From a checkpoint of a small model that predicts height in the pile at each pixel: 6.09M parameters.
Rows from block 7 of the encoder of a small model that predicts height in the pile at each pixel, named by matrix and row number. Rows with one number belong to one neuron. Each number is 128 + 32 x the weight over its row's rms, rounded and kept within 0 to 255. All counts start at 0. Numbers have three digits each.
After each neuron's rows are labels from the 100 images, of 14976, where the neuron reaches its highest value: "patch colour" is the nearest of a few named colours to the mean colour under the peak. Only what is clearly more common there than usual is listed. The data: dead-leaves pictures: piles of overlapping shapes.
# fc1: MLP up (encoder.blocks.7.mlp.fc1.weight, 640x160), inputs 80-159
# fc2: MLP down (encoder.blocks.7.mlp.fc2.weight, 160x640, transposed), outputs 80-159

fc1.12:108104123126131086137141122160126152154101133235129129128114126120056126127108129126126142130124123131123126146159124126132136124126130066130127071095114125124137131098133023137103140085124119149123102145117136123131179191130151151078080120
fc2.12:133115144119175129136129103127129135135150172125116125124125133150234133139130162131125076132132097141122142133105129091137122159102128101117140139120131210115128149133157126129162117112149130138156115125134045128137128111112120138154157172
patch colour: green

fc1.267:095068131127168146161126121206122126007123140096149079123115143114134128125145231129136127121101157050127127050134149141116088032199131136117129241132131124138133139123114129010141126127128072132125125112124092136077123145146152125145136148
fc2.267:108098132154072105132112136114199124092096138143129078039127139059118040148112139129130118119155235116086117126126137226124132119228054161114135196187135113112116067084127129075139112128133118132141114087137179132066083134130092151124119111
patch colour: cyan; blue

fc1.588:090102139140123196133121139113123133132255128147124084154145185113097143100145145098110138120111185109112219148129128172134154176136113163107029147116159129125132158142121143137132126078114148130138121132115136206157135126105124148106152144
fc2.588:132121125142146129141084119115128136109000132116125141151111105125119109138145071152135122134127132138126105107122129126147108163187128129121118170106143123149033128107159115136131130135147130129136130130142092100097128093103150112072116125
patch colour: red

fc1.93:103019129132191128134125128130132107122129126138122129127138119133171125116107129161206130000128131153120124117131124129135122000164129127149127132144127114113128122128125112023130125128119122139126173130133133073094139144141137126170128137
fc2.93:160106138133166155146134128136169153126125131145082141169122128114124130070110163166191141056165135145113135135127077147147169000135138141136139155150138202127125123128126129000118170125131149150158178121105099128099145154135125077156129131
patch colour: black

fc1.265:123111147130146112124112112100124150036138136131101152189146133104137052145140127054119048089067117064145154149112119130014121131154100104131119190112089144127019169147117229207100127136136137112132127140206153121134147126141096127113123157
fc2.265:113124130142095098143163224104170242138089139087161107118085128131151156151122143194135153126255149151046095147121082070168116199136072109090103149140168033139086166145119141129134108131097128137152136132113159122130117142131126112134103106
patch colour: purple

fc1.310:139123141144130207146046219136130121130149126123187121128129077063092116125132131157139111121096123108151121112128134143128126129114138172120145103099127127153127119116126073125122121135131093111106128115168129069138121122114127129121103122
fc2.310:141167138179174000174132138168129180125132121127132090129161131130124130128130125130097200125208110110114128169121161088094105089126100134139131173128145134126103139119116133126133183130115124122177129124157077163127087143172146136112150125
patch colour: grey

fc1.507:072131112134105117245126132015151142114128133136094128136141094123137090116048131150120102130159040131121133127140163066109063147116129116106157129136136019144127118129109184112144126121099136110166140128136133141116131096140094127092125113
fc2.507:093108096135126130000126138143128148122150123139157163104138121123127143147123146123142118122118074105011130124120080134096130131104110158114139134125122127148150160182039071137145170101153110125134147144179119103122090153124128129120132142
patch colour: grey

fc1.537:130132113162115112147146095148127138085155105142183060130072123166025140101192142128129143149106133136032126138096099170148108149134090152131138125140094165121169103137150111096119124133099163143148123050120149103179179141138090117095088127
fc2.537:132117144131083126127104132115113107169132128129090141016139113115150095102099029121109113124121120139159139097131171119121137156124112116123125150087121094141130172047094125096125094104144118072131111149116121139129057124100156068090164097
patch colour: green

fc1.28:132155130148132108069123127115110085156126234111125110109149118121163123171116171122138032052148124115125127104143114118079122126133152127152128180127132085106132220123144132161137126162171125181136110136187153061152115163137153118118118143
fc2.28:114152134110224075141148184135123190136111084102153155111088079121121058081133104178189133154157143140146131102126143185094139092127108149068114149117121104111101133152146098139132071155072092174148109093156134138123181123123150102144160119
patch colour: cyan; green

fc1.371:126164122124126128116116018093136121102147122148096125157103128174018144128100168104138119142125000222135115129129185123162132120124130126133119174121092090119137131141129130155115112078118163161112136116126132081083138131136136129056114118
fc2.371:010172130132136164134181137105116138140128105162125142143128127119248122171133125133080121126255128123130153134129082126088120176123131106124133136201103147131132110132159097130148132255113142122126089130139125100141122103113173129192118122
patch colour: black

fc1.625:152127211137184149137119103131128107153123140157122123053155113131133136086137131237121154081125122131105121128134133108133079170100120087013094101183129094189152127133161116106128124139144128122078095137106126025115128102116100117133123094
fc2.625:128131094129122137072142106163087123129137132136112122135159153106131139119118157000109118137121113120124124111130115143107190079122154254125121128125152103101124133199171102122117112097129141193133179089137154146112110137132150208094118123
patch colour: black

fc1.533:116110130131151144108114083050102136120101127132130127128127185133127129133130101130149122141140155094130070116121141116128134187123122140116137100125136154110106127133124087138120055211132129132130053114050110153125182072189129123106122165
fc2.533:115122111149127115143156133138144139127132059137087128119127115144126136115187116120096133135125131177147132190179123135137161128057125151180128000134131171132129131133128125135129226131136118131134128128177121148176121134014108162129161124
patch colour: blue

fc1.155:124122133130145069125133131133104119144132130150131132136125105119132155121126127127127139112125118154086102095114114143026137139095146102156118121139128127134111120127134110133099157133122181114108125125137139115140127154131255130123117164
fc2.155:146117123124137136137112126189113134142113113107072066126116137142160162126107114109142146126094151124134113133094143111121127116108203114077126134114141240096125131119247122136105089142129130131127134127092069132107114079135000114144126100
patch colour: green

fc1.23:139184171136106123097234142083123144198079132136089115157118133114124130154120129028117235085131122141141133118129122118174119095127132121126152121120122130127140139124119134088134147046130127132132103122115050132128127131128142132128132121
fc2.23:115116123071124095159111136120142110078130181128126119125151133182130103116140119133152140207148075109131134116141161138124137133134129120131168115130121127125147053133129091120144126114065130147137072131146206114124122128105160164129164125
patch colour: black

fc1.109:126102146110146124121125135106191209136129095127127134112109132105138139090136119127131049117148100103132143135150117085120119123146127031028158179121131112138130137125090148119146165127167128010124173144133119136140139086121118109112204124
fc2.109:097122046166105112134177126133131088065124134108190123128128146127127114149072166149129165134122108100072133114111123129115124068128120255135145125121128138120129160129138134113125145103103129127133144124124113224077162129127127117130098148
patch colour: cyan

fc1.599:118129098139118127124125087117096131136129128132114141116138183164144123133133124131125120115189126127110130136117111178131118125133136152136042126088115136038137122125131139080120123016113124109129000126085126129119127132117116123088116128
fc2.599:116142146103132136126130137122155133127124123128104085054129131135106128129161079136141126131131140105126130131135058116135120143109114121138137155119190123133109129123143130116101125236134100223130200127172121118161127127139123123142090115
patch colour: red

fc1.383:125148128158034247135119183177148223126112123125120136207099128109128124114053134133121094190102239119133136125111125157255142219130136140108120108117206087141134138090118113158127112143146139105133143133174113150135128153100164106091112141
fc2.383:129133121118134130123062129149094126084123109116178149134111105141145098128135137133127101091165115121112134125108110136058125000128165146111118128131148130121044107129071074118198142118142049110112108131138129120139098054116126131142124122
patch colour: grey

fc1.256:101125069132117128094255143045111176152132139165105135143158120120199135165141138147131053148117138105125143134124111082051126108136132227122122155135111141116141129167131114105118099154143152129138130143118146121206118120171125133136099116
fc2.256:130097205133173127110124147151135164120134128134129130138118131110000145115142129136144136192244109141098132132131118132209128126162157109137154129054162146141127126160128118132153098142140111147141130141148239124100103133147140021129130139
patch colour: purple

fc1.443:049137125111162112128101132117128137135149139148118146128127151125063122118018126184130130097131121101128140110120136147136119087161141124128097131149152092126133123203111113121141171135253111134138123136116125153142149148131145120135121131
fc2.443:127098129098146116124121076195131128107127070138142124189103145137187070178118140140094110118137134172180115149141000154110101118125145161135172115151105132145171149090154118130136129108143130116145074143183119144105138104160135117116126127
patch colour: purple

fc1.203:156125124136184124148209127143114140092069133134129128107120177100116131131136147078163110129096130124113124135118112126119140132230125112122128098128123123080026128143126110161152125146157128128136076128153128114128129167127217119123128132
fc2.203:155128128122131127113137195076124159141140174117091136084127194153107133140184174123115133124126130048149163135131136148108093113021172126126120154115151144164165187107163132126128150129133148135129114124126126124147132160148046150045130114
patch colour: black

fc1.175:145124146175151110114171153115113108146116110136144105121109164097135153140152109140140122140136201124097075151107124133100128088157136136116111131129019119030133170134132050071127126135142132159006093104159108055114153157125093128104160117
fc2.175:112122181082126117105117116132104125102192136153121086050119132112117112097100103143143148141098128184133107184113112129137161080102139110121126146118184138171132054124139143128099121074139060146139109169098105140158140124110136133160120092
patch colour: cyan; blue

fc1.123:117124133116127119079151128129116154131150110115131177130132096116133076123123158158122100176106127125132136162120125125129141140122137050137118131122117138138154089136135121131128129243078126150124135127217082095128074000126113134119148144
fc2.123:111009119223138120145189205126123144134126078130114069184142130127178153131163112128085143134171138102126121124122143137121118030142134201135113073126122108137000122148127145173179155112115059133113142143132140142117117211171061121121129141
patch colour: green

fc1.552:150135083128255110118067104121121112165128105141114182127117114141117162136130117147135128133155111128132086143097131119000130134133113080116127133168118156062133127133148082101111113138126101128131118110008130117128131127123110135190137141
fc2.552:131164199114115164106156138160124114133132141115141093051217165144130105091172110125120135129105113145206155107143132088181112053139136255095135103089137140146175127125126092128060113117120177133081133142094063142133117135114255136112117128
patch colour: purple

fc1.430:087000070128163122117133123121143139108137180118087140116121121205071142134100111128147130100108146150119124126135163107098119128109133123056124124107128107113123113140133134135136102130074122134127158170140129202115105144148145100113088117
fc2.430:146096182169123143143133160071143133149133131073139116146134130137128113105177161123143134162148135096113127112129039113133113140153037123177125141141151145148115149131147130106089122139130173115115112097116134117099138174061079134131154155
patch colour: purple

fc1.593:128115147129125127125119083086134132099053124176131121037143114134139155094126149126110131126112137142137122105078147112098117143134144232107139203161141129115147102131132150135106139140120090132089122114105179134146139112116120117135114117
fc2.593:141116136132111119089105104095140138132163161055117143129121128098104123109109094135131133188131047134139076126120094134175125145132113118123135092118118132114130105120142138083137205108124121162134146119129042118142132081079124215138106140
patch colour: blue

fc1.183:117222123132124097134121132128100148118126178125143123137130128114147143112129139101124156129198202149108201112125119152150119123158125125169086119129063156114082111175120128068111121086134126255132105101133127129132124148133140125151125103
fc2.183:124000116133118115125115107133106118085129125128140186127159131117135152123110123068129131128124129125132130130123098128122141120119148113129093130154131122135125198120134120153062131068113255127125132132122192144145116145126128113135160130
patch colour: black

fc1.222:174131116163168127085131230189139114133103124129129096104096110143127151130124091113128119117255112116123122137110109111095125157132152118134134195116168136079127090115091117127120116140115133138074113159134126123128127138145133165126133073
fc2.222:119119140116132164140160136107123057198097108211138134130129189159124122090132117122115189142091129127139112121128134162175136117125141186117165122148124133113126138125166191112095149128077122154076110120095099170114131152150086129196079159
patch colour: green

fc1.317:122122111142118131127122125061063116124132126133112127131123139138092141130181005112131128120135129173134143124127160127138109130123098155120086152148137129130128127136130127121135130000133126008138080128054110161126134127140124134122078111
fc2.317:136008105155108136123180156127165106128113119133101143126132139122111103122141118109115165182104134120113113143131097125142138090143166121131173121097122128127000121141121130081179117128078091131019145093110105150146111051141039115130128125
patch colour: red

fc1.187:127134137162124126132137118122111120126138127154141123126123130164118128126127135143149132130177167220130129120128122128128128162123141162107129086129118140116132130144149121120129133167127132144129098141126093132128134126125154131138138133
fc2.187:127120148135126069116129148139117145166127096113163148133152084137157128135134069198159090115148119095136134085114157140118095122178131132146135113095125090113024133116114124101154112123111124126105145169111114099127102145006117132137112070
patch colour: blue

fc1.495:140175079034130119130141148120128097124076137153155103110111113129091130107131045140119137141127131121141148133083118162112103125077134116054146133131143125118129080152107113039165092144164165150112103115123171124116121129130128127067143105
fc2.495:131135232109085048086137131121057121136133136151144144155130157145129150140148159118083135104097113151112109155188120130140132083143099190124134020115132129139134255139098129135122209144107134126148171142142154089126119116121175126140098100
patch colour: cyan

fc1.279:101100213142255136124128081168114166129126057156133142116130151132103100137165143118199113082099142121111140183138122132103146122054112028130130161115128133124109147140139135123086101165166123125161184118162136120180148107130160102119133103
fc2.279:156135053159106110119175148154123119131140187134127112255118128116166148139144093137060130180132072156144113149127133167159120151168147126105134079171130133118121103163091115109188119157139167131125146121117141121121098145125163110195137135
patch colour: blue